A small multi-label image tagger, trained from scratch.
Model: 3.39M parameters, arch convformer, activation swiglu, patch size [2, 2], depths [3, 3, 3], widths [64, 128, 256].
Training: soap at rate 0.0029, batches of 128.
Rows from block 4 of a small multi-label image tagger, named by matrix and row number. Rows with one number belong to one neuron. Each number is 128 + 24 x the weight over its row's rms, rounded and kept within 0 to 255. All counts start at 0. Numbers have three digits each.
Before each neuron's rows are labels from the 100 images, of 14976, where the neuron reaches its largest size: "strongest on" is what is common among them; "patch colour" is the nearest of a few named colours to the mean colour under the peak. Only what is clearly more common there than usual is listed. The data: rendered solids tumbling over patterned floors.
# gate: MLP gate (model.blocks.4.mlp.gate.weight, 336x128), inputs 0-127
# fc1: MLP up (model.blocks.4.mlp.fc1.weight, 336x128), inputs 0-127
# fc2: MLP down (model.blocks.4.mlp.fc2.weight, 128x336, transposed), outputs 0-127

strongest on: black object; torus; its colour: black
patch colour: brown
gate.22:130156130150145178138196136147112126124136112121160102107131126116128188149080161127175132095076096135098111158139134160123126130073126125129151143125138128137072087176145109094127138136126099127115128163137129152138178129096119111095094138125141127129140117130122128132120125130155147121115137143132138053154137170141156128100125153141170142118109128153072107125104142122123130099118
fc1.22:131129127121089123149179100140075129142128116125080148150119174137117143115133128106150098129124128095123131112172139148107174116121131097119110132131144121129153113082100127131035158137136119149167066159095136128073133127135106126165130133123118120134125159114161159112128098102127148124144125157098054152132119141074098127104125148133139119130084130137116133140127105138140128109131
fc2.22:170130136103071132102140128119124131164083120133101128162129117154121123131148182117145135126095135128133153130092184129124126131018150137123129120120120128139145144131126097090129178129173140132144135128109136060128127153128120131116140131135081149116134128089155140125127128120154105154182076146116103129121121122131129129119120121131071095159122179123144109124128144117124129131151

strongest on: light from behind the scene
patch colour: brown
gate.154:131161152118128133104139112126160113124154120125113133128119116134161161131123128126087130130131061160127131123157093126126127125126098161137132119180104111158131111126129170128127128089101140185127135095110131134176121142128125200131129123129154075106128087088147127137125126117114130122092112083139132119085128129135128119202133162131126138127130152121080126076104117118156061156120
fc1.154:122133153129135129080143108127140132190137132095130125106128122107131171125138112105134146124128122126140095038039133128134124129134129123184076127092156129125169135168109051127149118138128125125137131114130119140132141131126127123129152124120120150115127140095143116134126129130132130122115133085124127171122096129139126127127129097136156143078128088137158124103080156083169127091126
fc2.154:132126134130126127132074126071144140123138141099136086140126115170148108107120040097146224126127105129129163127155147126143126129118131143121065129126134127127126132126132127133130129127093113112131126130124132092140150127084144096155127124142211129128128116114149121124119125119070128116119121105114109122113195123155131131101058111121127122130125127119140125126091152117133154127127

strongest on: light from behind the scene
patch colour: brown
gate.119:130121131143162140135184104115130131055141143099124162117128126111130151130120100127127145155101158141114125136120116126073135128170127166141131173112154128123107135126141068112089119139162119164120108128128113131128144137146168159127117129128121141136103209126105128140098119136103170141122139084148176144109128131123127139126082127127127108116125126182169137178125071150141118098099
fc1.119:128131130140130122130074127216158124111113149119126163113092188126130189110113133093127124142138125179127131112108122172127123157122130100132173102099107136152074128125095125127126119113147097128110137055191125123130109118129104119131112097124127121125118125126129156137146102109130144127137130160148129133117102128144162077120077102133128188130112133148129151128143131104143136100130
fc2.119:178149126107128147122158127161087126128125145106080122125122084141121131104121132118128157127130120129154161129188056136140131124064174109083124066172134122134139129138118108134170181108066132115114151174163132099137104127129134124128136125130127128131129126139137140122131115137141106127139067131128127137120143132159130100121176145114134143115130182132131129146138126143127130072094

strongest on: octahedron; cube; largest object: cube
patch colour: brown
gate.121:146124167123128129134204122126131108111128082127157127141072150118114123093129134130128135139123153128134142119117129135129133128122119121118120139125128127127130131130137100127133194128128119138125110090050123130090110127054124141128152123169135142150126156135096119111122091165136097129133120175113127194129085177120109143128124101127141129120092098118101128142143124148104211098149
fc1.121:128126158129130122123126124126152093141093109125147225129114157107129123132160133128144129127098085135163094100129129146146125127157087121138149128117072150132082093131127124148174155133151115130128130119125128171119125113063145113114133132129114144138147158101134044114158156132133128128147144128126089130142116098126104148168135131139129125106118127137126124129126131139118131028131
fc2.121:118128093114089131116140126115126123125131130107079055126147139098134156122133228130153097135146052118071158127123083133127065129097138109130142132173135124126128121124125125121123119119127084130130125172129122132121156122130128115129127126131096141127125153176068123086100109114119134146128115131137130114135139132130130129177121178129134128129160117120128128088138130123108091160127

strongest on: sphere; dodecahedron
patch colour: brown
gate.44:128130126131118127073142125119124137131129150126122142130122148125093117132128120140178128110145205123127146082134136109125136123128130043151122129100144132128118128128122108128126121127127106150189115133142122164188128126129110125126102135225146097130122136127119098150151123150128118129128109118114133147134134132127164130145123049130046129133130115123070127102136122120150144122149
fc1.44:123121133157134127133143135131082127127131125129099139144129129123133111104135129179151115109088127122178131128113127128134134129126138153128072148127122127128129119129128074129127109093129047131124106128128128084122133124181123127126129127130130131127109164128134205123104126128104020126129141128124129194076127133128131158070119125127126165122119143125127128128125131075128148086128
fc2.44:040129109151129129083116128173161125134129130125125144141127086102127093121124130137122128145116122129132111131133160128162169124126055102128137127135184138129104133146088169127104135129128136131121129110134089091124136134127132128133128145131126091130128122132130181129127128110094129129128123130128227150125145127098061125127124099124209112118126106129138128130175121126127118142128

strongest on: teal object; its colour: teal
patch colour: green
gate.260:129000130130128128228130139132133127123089124130127133129145153121057131135130127110127128127128121132140133178133132102125129097128130119128131127129120146128128080124137121133131128123101128126127127128132128128127083133103128130128131120134139129129125140064129133088132127127124152083128126120128128107128127157138138128123123125128108122122125138136133151118127128130128134167112
fc1.260:128123132125128123133126140126131126123092096128128097118125158150129129246153127117133125129124109128125121041138126125115125087128129124129128128130140108121117179129127132121142147243125130129129133129135128126128129178132127128126146128150170127145081113125128128129127133128129128128132128128125156131127126183138128107129139129163134123128128147163128131116128128023136150128133
fc2.260:123130128128129129130128127133124152145128087154129128115205129148129134144166129086130130127043128123128130126181051132129125130145128137132127128132130140131128128130112119130118119111134127128136130128128129128121129135122144127122117127124135108155128121127128143115155068127125091114131119081131099127133144130116136117125136127170130136143127177132007120128142118130128127120235

strongest on: count: four; chain link
patch colour: brown
gate.176:126133107123128126084115118131127131120118122151105160140131127107000128133156108151129129130122116130146144132131175120133103131128130104120086127088127120130125134175131124138129128169124127129142126116133145132096134123120046168128134129114123128125129124067128107069130124115125112188117125137154130132132141132129125132128143122131127126128157128135212125128136098120151128136131
fc1.176:129118140126127127164125131097128140127129126132125094191148114126127128088119139135127124162049158129116122110128125128099126112132123125127128131130104130101170128114145128120102100165159098128128139113128109089133127118130128128127128255132140187128130127082157139132125128127129137127128123125117128128129120131128130124182201128124131131126154102133062128123116129132093131121127
fc2.176:125100049133132127170132167176169128123103128100130120123130160132130125123163056116116136109196125129102128130130211139130099129112099135113089127128128129128143159129128146129058127075118129128126121126074125119140190127144128133130105125089128129133127160126127128111097130147131133136134133147128117124112123122133118188125105132127123189081120130127118148120133123128128130117118

strongest on: pyramid; cone
patch colour: brown
gate.221:148132157177128129126129092128128129125124125125129129129130174121078116043169081144127124136046174098141132124130128132158162134132128122125066096125125155140118179129122118130130124128119120127129105136128127121111126133130128160134131127178107130127128130127174129125082127122130120128127125128094132130129141128121125129128115131128125128000124116138097124119131104127123128124118
fc1.221:123134104171121126099128121124134127125125113126129134162126104079124100074129114122145128178130139121126133129229128125133168136123124173129129097116128137126113135182126124132132120124095121126120128213161080128132114127119128163124130155130128129129130134130128129145118128129137128134092127130050130067138158125116141133172140100172080129124126134141059133126118113128136129150140
fc2.221:127127105154166134125129150124006161125122127129121168129136128124135123130134132179096152131191122130119120127165158135153127122143128132119120131128154131128118126159122117108126125097127113128119130126124042079101134128124128172184192144129142126126132117115102130144103132130128128086081124117127168133126138177140118139110119128132189136131134132131115149128140142100119130152129

strongest on: chain link
patch colour: brown
gate.268:149129126125130124187128127135115135121128135132086140124123126124119146117146047130153116137135131161221128132132125129128126121130129190131128118131051132129125119128116121139130124138121129115129129111171127116126125137167122111099125217120146086131139125114138139129021128126132122094122133141124122147053129129101141143120140137131127115119126150128129120127156098126129130118127
fc1.268:125075122128129154129125127123117131128147119144126126135094125128125127127128094135142108127129126136122158139129170120120166129108141153130125124123127135125122127129131146136032128046073135131131128131095130127128101133167128099131125124170144088133123128127141151255128131126126124120120102140124163119133131151074129169127149131130126119165128123125101136102167124131154155139141
fc2.268:127124126133135114126094133224119144128122134053126128058131131130156130128131165133127150129135114139130110158093132129133131070129131171133131130131107162170107133127100123090132130131121166126079131129146131074128133126194125120127131124149126132110125110137126129126012131129130110100134138128120124094107127118133145121087130125125133082136129128154127135107128119128128120133135

strongest on: orange object; brown object
patch colour: brown
gate.299:128138126119150099121123130122129157138127128163170124150129127132127128148132128128123127134128129117130102122138132151133129131106128129128088081126119120226083123104139151127130143089130065130124204127101128124156128127113137128128125132125126178121078128135127116063134118127098126127121129126127144152128128137170080213132129074129128126130130168139128112124129128095176187131106
fc1.299:127120125129133129130127129159116031146132126106109145124127128127110132126126177160144128125127129129128127128124142107128111127128129131126135130126131098127127129101069128128125126140127126127064049123131091128125130144163123127128162127128099126127130128161128128211127173127138133128119099131129127129129129124128183097118116133113128130127132094071129215159125161136063084128122
fc2.299:135129068091132131128128129121127114122128131170131139124143127128129139115123150128123136129119128140142125123134121115132115134129109071135114131133120116255103124129128120146129127153141017176147170128122136129124127126125127115128155126135113124130124126111155130128154130126126169131111126123128130129124121128127123038131088128139096126128127128081129108128103127127129128139110

strongest on: red object; count: four
patch colour: brown
gate.24:089120109117124177144127035103114127114127136111132094133128128116128125131150133126128116124110113149130140149108185161125112126148116107128108205126077125129162099122109142110134123124130080128128128126126129132128123168127111129127143126146118086182122095127131130130126237134115161101128065156123131135120130147128128146114128072127129132152127131122143128123110127128124117079112
fc1.24:129118139179128127124130157127127128070128121172119104114129128129130128119112121123129144101128128123129116128171126128131146127123129129128132103127137120255131106133128084157122134128128127124143130130127129124070133157132200061160126135128122171081153130135123127121147122128126108128126129127130121127173127126128116050134123146128116127111147123126125127127128120121140128138129
fc2.24:125126126129104123132140129114177135125128135128129132065130122163155128128088138128128137175108128128148195132128125133125151128139127126150132127128119124000137134139129114129154122236127128160209107106128125125135128111128127118130130127165130122134128129123138127139127133128139113129126131100111115127128125123078129126127128127126129128126124152119126116143123131182117133116129

strongest on: sphere
patch colour: brown
gate.216:110128138112127125130126144118132135161154133121099086107124128127127108129078132085131129149107136131113094166110126076116107159126167107143119164143128132070128123128121140106125143128152125117191130089128118149121121133042121123126107155210121138128133126128132144130102128080130128124130127126153123151128127123131127134126093043187149116153166130128130161154091101134158127126137
fc1.216:149134118130153127134220113122124186131137138139137119160135127098092147127128122146122116160119136129163077127204127142127105130143151142139136141128129160125074122115145134126121134131104107145109127141110115128081114132139123146166130122126128053115142107072123115122127129130128143112151126140145139113125114129112101138212152141130132160112124121142092105120132135078132131117058
fc2.216:164131146132089121127216131129172115106155127070146116132130129129132127128130124126146167115191118095126132161154128144136128125130132136129176141130098131172197134123111103168113138161123140129102158131102139151127140132123123122143107154137135130109089135150168112128134129128139114131227134130123129097108123148129125123127150132128129167126114059102124123134127138133131184131127

strongest on: teal object; cog
patch colour: brown
gate.309:161128124128146124145128156132138122126113170097122075107128187126128144194090129133140131126127106141142148216134116129129126106123133124089130138157133126128121122141077135133130178122121150137166126076098140125134128128173127128184159134159128143120159103106142066121128126104122124127119130099147101133112073128188127150150119135170122106109130128120075157113143114150127128133126
fc1.309:094130129124149159129141129159145134127160121154123127167099176149129128131132150132155156133082139125159110096136127118148135074152173129128127128125123124134120156121121121148113080067123133096126110119158141051129119130133165128116157147104192128196143164128112127133129129127142139075095127128094052125115110143127137122114128154121162137134150105151130123147129151074130133141122
fc2.309:127148106129117125137187110140138100102128109102191136142137140133174129122151127129142131124127125116114102122138110123139129136174112155190166119135136145117105076120133114089077078131132154129103129137092178122129118135126133188145108119120145076123120146118187111136148129128121129128114122131101133124124101126063133155097130131128129148136084127105145149148129151085127134094058

strongest on: red object
patch colour: brown
gate.200:128153180134146149132192120153125114125131173130124133196159131118131128154164143125119141128166133128094136183121125155129121111128138115128147122119061110132129133127073130123153098123129125104127094117159134119101139133146081137146099097134096129136128114133147164096094128128137169148119128146124123130062134129113141098117120127140113113127110138120114125185073047114128145108128
fc1.200:145104129130162148098129120132113173118130180136135113128127142127065106151118117161125146119154116152058134101117134109118174160115151154130091124105124125132125117158093128125143132188146126127117147115163112087150077189140152126127130130127164148130129096130121138102131127166063102069104110122127143147140146127094132128127132105100115100132134140126137157157116063116127139126104
fc2.200:120105194129138111091128108152144131130062168135095132126098148129128188103128116134102126107126103087132130129128123121110142128126129104141128123129095133115116112133155139161145135179139177102102147129114128138125160123080149108118151093136142146125114115127122137133150129127117102125186108137141122133167150115082130121113130065131130101090070056126126145135060117128116127134118

strongest on: cube; wedge
patch colour: brown
gate.335:138169152120125118131125127142122169114131126112122182155128125127129112110133135153105128128102128147128057103134126149133102128111129130110106103146128134113119129123124189168122127155118113129123138129133123144153118099127100128178128138133136146178128106131125126115155163140126133142134223140123126166134127130134130135115148231147142127048145125133128128170127129095155127130175
fc1.335:192128112123117139132129123122164131118117127131137120123203100133129145159171156126143172124128133064120123153172164109130137132117132174128129115136118129126116127118126149127128141099134129134138125179143124132129109128134090124031128101035147122128129131145124127102093127127169136142139053151112125096141111157109128128131133108129156120145124144105127129125108126155129139136155
fc2.335:148131164134139126131118128129124114150116126124130110054098160149121116140080127124125132134163128129145046119168144099136111124111127125134139130128128128109133218125123136166118119091178128147190117142130099091130133130118150126116185087128155127120130138096121120148137158129094106120095129062125154135127105145129152135108120132138122126131126070130120157128118132128073114127152

strongest on: spring
patch colour: brown
gate.48:129170128128129130128162175118105141076150125089128159141130123126110133206098126129164127104113147090136104134128124129120128131079129147149151131122098135178096143136199128130129127088157188170129122166115084118157147130132125129114131133150134127127128141200128123110151121178117132166127133125121128128076102116130129132130139194129131128120129132161126130101123147113127128094103
fc1.48:135119121118144128129131138127145139130157117128104130126127126152129105136130121131153156107142129128129123122175118109128104124123126102128131127169133121126133095158129129152189201125127121135121136121125133162133130141101160127125142245126106129083127129134120128114129185137128128109119117117086080146128107124128126127129189099116130111129142078109148136128121240128132130139119
fc2.48:156088162116127089131116169144129117118128135077134111117103112125134115128132152137174073034139072079109127128130105132126117124128129124134127139122118136165128090171159129129115179127131139170126149123109128178124142120132128127125116156128116128088160114144130123080119130130140125118131107123127123142126128114085132122128123128129099131111193165146135043127118137133174128128120

strongest on: spring
patch colour: brown
gate.332:129105135133125131113132082128129127143125141139137092146142125127117146145142128129211127167066127128123137204129125129140128136115091123118125133134081127129130126129115120121129126128121119132128141128132126131123000093106126125137094119132112121136126107132204142103086129135133076128128143115128120131104130121133166117126125129126105129171125123126107133107152127118151128126130
fc1.332:128101130128123125107101086067129108150121138142201126174122075123089134149139130116137128146128212175152136129129133129140119127127111125111124119132099127125117111128129126103126136129127127133136152137144137131128124059100140161135093133125126104126124127137140136114130255128125122105125139137141130142129126134121098129130126126129127134128128139138138194118131132130129128121138
fc2.332:130128130128128119122127127132123187120137113122130121126128132137135126217130126133099125126150138043126137126117176138121098124130152159127131238123167129126170126141122114134128135113109128123110097126088128073153205106228128136133138126114129147125122128127130128116130124104124125131127091144128134134126118127131128116104137129125169130097129105127129136110125125127127126117144

strongest on: count: four; bumpy ball
patch colour: brown
gate.261:127126138126132129133129106143112103138131125128166136145150095127088134128114129125128117164134129133177111133202149124122127134110134130154085123166139153084129173128121109110150116155076135133127120126124122131129126172149127123131138131030133127128115126126130101086101145104129169126160166213130130116110130172175130106125165102128111145150110100124136113154127100128127144076112
fc1.261:126132129139170130128121118171120155127131154132101137126103181115127194093143121122130126115129100124127133112119122143119137138091168136141140121129121118169128142127124204167116127138133072123126133125145087097128115125112082171130171141133126139075114092129096130124134119114125089088134139117073132087149126127142127121126128125138129121129147127189116127064127144045141130127120
fc2.261:132242126128130141186172151128134136120129108133148101128093162131213154122120108100126079126143099122137128111130121160130129125175136113127110134131128128162144113167119135137214126132199124138126147130130117129127141104129132118125128128110099131152133128143126129145151172136133127109129128105127108105132130129150154095171125102125122137128130136146088126124131139129122154128080

strongest on: orange object; cube frame
patch colour: brown
gate.161:116134142162117110177120104157125139162143124183119128132121140145097148206128129128127125108135173154131206136117137125137131130124128118131130135130122132153128131123041126123106155090127136138142138158157130171116066128139033116119088110155119094142127122128179123163127115132124101126125125128125125133129127122156131123125115097129127157129124144161116132147147128130144149127177
fc1.161:130150149125135128135056130144126128124129101128128128129130097126129116145127129117130117250128135141163128127168127141129115118133137137131128134128128128132125123149115142123128128156209134136129098125124125127128117110120121130132126127127128129174248135128128128126175115130125127194125156100126091134104127144181126180118129137106121128126129129130130127177123129120130114127129
fc2.161:127127143169129048135123131127091142131112129127149130124126119132130131146091162129128125120128129130238128127129218122173126131150127192143100130114125130153109133110084103126135119112125143129128155116129126132127115126076108154127132097139129130129118068128110120127147121125129132131100134128114109143116093169142159123134125129126054127167128128130125133152175134148123139126152

strongest on: black object; its colour: black
patch colour: brown
gate.327:128157119114143186121110162139110219124128123133167137135141155116151107143124138130123137121140158112125123117074136127115110150134157175131110130126133065137165128144136175091067131133114157105124128131120110093142131128126153145130128115179106149138142117117111174184167074126127120170161132110119128099128121128126166128129118129108098133125168119119132136127172158148128105166124
fc1.327:119129153127102128129134126119149128152129147125127134110119100136125164084101084127123148140144123123184113112128127115121119065128119132134209127128128128145136125114129129145127146121139128120140141079163123111165127131140108114116129131190128138150154127174135065170110127045163126128196062131116137128136077114125150128125091135119125125127122166152121130103144129098103132135124
fc2.327:128140130118126107154136126124128138119133131110127147143085136133120144071084120128128142173136121107090118128140127129096133109121126151144167163130129145133139126145149134126094150131124175097137100133155137096069129128171123091128131118147150128171128120127118113128127129117130169169073123128136113105079129070132106093105186143116137136084154142131114092125118193126127143212109

strongest on: teal object
patch colour: brown
gate.165:221133153116124131123058142119119116139120067143127132131128127125122141133128119098129129146134127150178152130129164111127125127132148117113102142125150045128144078129128147122148098096146165124102122136124131203125127128104133099133113133150198129079160102123142148136098128119166128128128123107129087123190132158121115115150135124118112156123118117124120102125141135111125117128129
fc1.165:129113126071144123130101129147151127178122117136123127127150129127128129142089108139091141121119132149129129143129142074129129124126129131126097106115128112147091143139128135128162091094144130075113151137128104145175122088126198128133128181130123112125130132144090117108111161121107055128160132129099131124126146127139165092133153149151154073164139168128102066124196129129127142104114
fc2.165:129129126060126127128086132128142127111114130129132125163081126128121124157137120158090136094121130128166122127098057131050036089134096130146114130108155142128134096123127099138127130157112129132099135131122125125091082144107118135169109123156190129121107125132202122123129103099186139134128121131118129123087123132089129124139129119136128120128129111112109113136128117129145098130126

strongest on: jack; star block; largest object: jack; largest object: star block
patch colour: brown
gate.118:113119136138128128075123127146124128151127128130111143130163131132108090128188135132127114130132130130136121108135131126162129136109078128106103116123130140134128124173112131128138111071127126140154128127143124112124114118075126117140139130129128144112117137088126068129134128173127153126147132158112128129128132149172156129114125042118039137129129125139032127089156124135121183132165
fc1.118:121107104106077120133125128097126097155129145110128139133095072126125133101130161128146089120177136126127122164156130140130128157116145132124128102126129116114131117129124027134138104136138125121126129157199152169167110145131099168124114153118149110121128128131119130053116146126102124146132133129128128124128125131158148090135127129136128153105122121128068115112113129124213085119142
fc2.118:139077130124151121132186116131113127135148111123113133117129141132125121161123082130156135113191143117126117142129137160128128106066141161123136137139130140114101110122134126128127130136138218097128108113120135155099113110198130146129109129125149123173161116125131110131151124181130139163108136128090108131102133127129109154134132034112125153102134109128110134130174133161182136128112

strongest on: light from behind the scene; count: four
patch colour: brown
gate.2:128126114128130144138117126141143112127143143111131147127127114136108121128125127134123126130141133124245090086128150115113147102136115126128151142139105105128121123127165129130126144130124147128132140171150149114120012131109105129127115116126129130143120120132119111126124124119137118139132128129128141028128167127136128112130099113127127132128130134134125107018174140134136126128132
fc1.2:142190089128130136146120122080119182129131127117156132123128132131109130138128125133128160129131134125146128129099138103128125128133128104129127099193116126125128109127163073110128132127129155142127129128128250093128143131111127131154127109128177142153129128104119114126128128121108224128130128126136141117127152134150145139151116118146127135087152129074124139126142135122111120051129
fc2.2:162129127124126123126132130140127130133128123136078125120124035113207156123129130122128134127154128074167131114142105149181111163118136060128126096087118164126130128121123129135123102124125127092128126111129118108105107124120125135122141126127085110130128128114128100130177128134132073115136118118128128145126140129205127107097115125128126128029151122131140129140106106117127130151144

strongest on: light from behind the scene; cube frame
patch colour: brown
gate.308:148123095112099143128140086127129124123160154167118130204126132130136140121078128136149097115129141121110125126126168147128129165116187132117137128103128090119117118134097128128128120126120098126134133127166105104074186111084188150108129143120178130103144129097127181103166123187109127138148136125123134131145126134130183137123083093133152113133095125131092132157172128129150136118117
fc1.308:080130186179143127126136128161099132170131149167170128121193173124128142127175159122159125129129088126110096080132129148093100122166137146127125131134117132117120129111162133122120116163161126123121115103151105121129129128130176098122136125129121178117140091120112131127170129126108128118130131119126130100127128131129165154129128092116144201122170139135159119096127103120065125162093
fc2.308:063153164144095127087129097093150128128142121131130127109164128175094123140169125109181141119138114128163111108132153085118147170120116133167085092183072157123129139126139138130135129127167109096126112137088048132158116128121140097089134152138121140136151137132121134122125133124138133073101135128136113109131114115136114152120141132129103128081113129122144123125172181124118094118132

strongest on: red object; its colour: red
patch colour: brown
gate.195:133131129114132177137116104128120107172133132121121116131125141146128137126126129128125125128128127130128104128115138099129129140125127128130125129114075141228128130122108129131127127092131125021093088141128126130140119127104127131119112130154124133168124140136141128128130255123128168122127126127129134130118123127127093144150128065130125130192125142131126135142129167115129119131129
fc1.195:128142128119132143128122128135116121131120131118127129219132129075123128127127145128127123136131128123128122122124131126132129125124126128082128108109129128255129122112122130109129149127131120125101128101096128141156137231190124137128128128085122129136127164128155128113130048128127129128130076126128124131128127129138127108125099123137145124101124109128125128125128114128169133131136
fc2.195:122131128132127124129124130129129035152125124151128130130130130123129128125128128126143119121121127126126123121135130041124124128123139114128128127125126127129128128132132119118127125129131130127145138111127137129110144128140132105128128127116127131121153131116145147128159000130123130123129092127131128123090128128141124063127128128127090117127126146125128108134113124134131132128129

strongest on: black object; torus; largest object: torus
patch colour: brown
gate.140:128137121128128132170128128125128129171075158132125127111127141125131196143121141072133134128128139135076126140112106128128050078122135128217155159144171113104118131129123122128121122132127049129128104184152128132128125147131118128125129129125125126129124110140150087126147132108126157124117119129086149142169120202110124135129148147088144131159093107125133091123128126118125128133127
fc1.140:128128140130122128132148081074081127116126144129095130120129133116127086066129127118167164128102183084133129118131127130125144129116113126110140164141127128143094129126148044122128129120117118112128082127117162121154089110126123122138143156135138146126130134119128127103075128170128118106186115119125128130071175112128130125117060132125127130136049105134117142146119128129116129122178
fc2.140:126081117110125063134158116090118144125119148119074136140139127125125122116136128131132134118129144128118195137104112127110145162088085140126137160111136126127127119122145116125127120128124178072129111099134128128095137130106125100090129139166137129058098131115133160046128093137129136125129133187126152127164117132129111130131139096128127127121127218083127123132112158120129143110128

strongest on: count: four
patch colour: brown
gate.148:128128128128128148128128128128128128128128128128128128136128128128128128128128128128128128128128128128128128128128129128178128128128128128127128126128128128128128128128128142128128128128128128129128128128128128128128128128128128128128220128128128128128128128128128128129124128127128128127128104128117128000127030128128128128128128128128128128128128130128128128127128128127108130128128
fc1.148:128128128128128128128128128128126129128128128128128128127128128128128113128128128128128128128128128127128128127128127128121129128128193128128128129124128134128128128127128127128128126128042128128128128127115128128128130128127128128128052128129255128129128132127128128128128127128229129128129130128142128147129128128128128129128129128128128128129128128128129128124128128127129128126128
fc2.148:127126126127128083128129127129128128010020133127128128128127127128129201128129128129090129123129127130126123128128126089127130128127128128128137128128126129128128129128131128126127128127128128127129128129127127128129129128128128127128130128255129128128129129127128129127127129129129128128126128128129129128128127128128129126128140127128128128128128128128128128127127128128127129131129

strongest on: sphere; egg; largest object: sphere
patch colour: brown
gate.212:116129138129128124126125119063131153125136120142056113130124131173125156119138127105134134111185169140127153129131131126121125123112147099126131116122125128128130151133125126120160129129137130128146127134130124223206189121125117139131127140126137018119128120128122102122131131125138124134124124097130129077129133120141166129113118126129121129147126125129127116108119155154124046160100
fc1.212:130148052127081127164133139120129141129127128049117129129134131205129206131128121130129152130182128128083125184148129126092125128088129124110131163104111179129128121140158120126133148145091128122132126119128125092136129148126110127127128106156146216124143137134133116128121125148130118131135130096130119127126138092122127066112139128143125128131135129113131145124090138132136074143112
fc2.212:130129128129119129122073127111153136127145128132130038130128051163130116146131191141132128135130129122098151116135149117122141127132128157125124138129128131127131155130126168133130138147127120128133067179139038147166140126121144104097130101127139128086129112140128135153123128033124091124152125129161125176130129112128145068142119141127131143137129126120126103109134128113135121118124

strongest on: light from behind the scene; cog; jack
patch colour: brown
gate.263:138124116123123131141140141144150128128121131130126134117161158127143128125120120136147133148110125126125152155122201086134069125142156117143140109114132055119075145149139138121123133132128121088116128128129147146158182126124139125135096162192137166107135111124130093124117134127202175131108152145158114130114093135128136135130131143123140164110147115064170114184130130108131062132108
fc1.263:112160099112130117156137121138125135130096195129182134113139146119154150098128140099126158114147131082122124116085127113172087128110152111127135108122143130121132122107145129125127039119129131141124117128189139123131128129105168134133180141155167115128115127130133078129117191127127141125126125124107111146124127136129143112145125090111146125116151067154170127129136127137130214128104
fc2.263:201111127090122126152142120159125148124185143127158143128131125162115112084131108149119129127132101091108112169119106128103168126110161127166120133147129156119179116124129138124106126117117221108115114139080123053127128129136109102110138122110156111167126119129127096136133117125063123134131144194143081127086116133134127127135141142131106125129129126152142135128125166126131149127130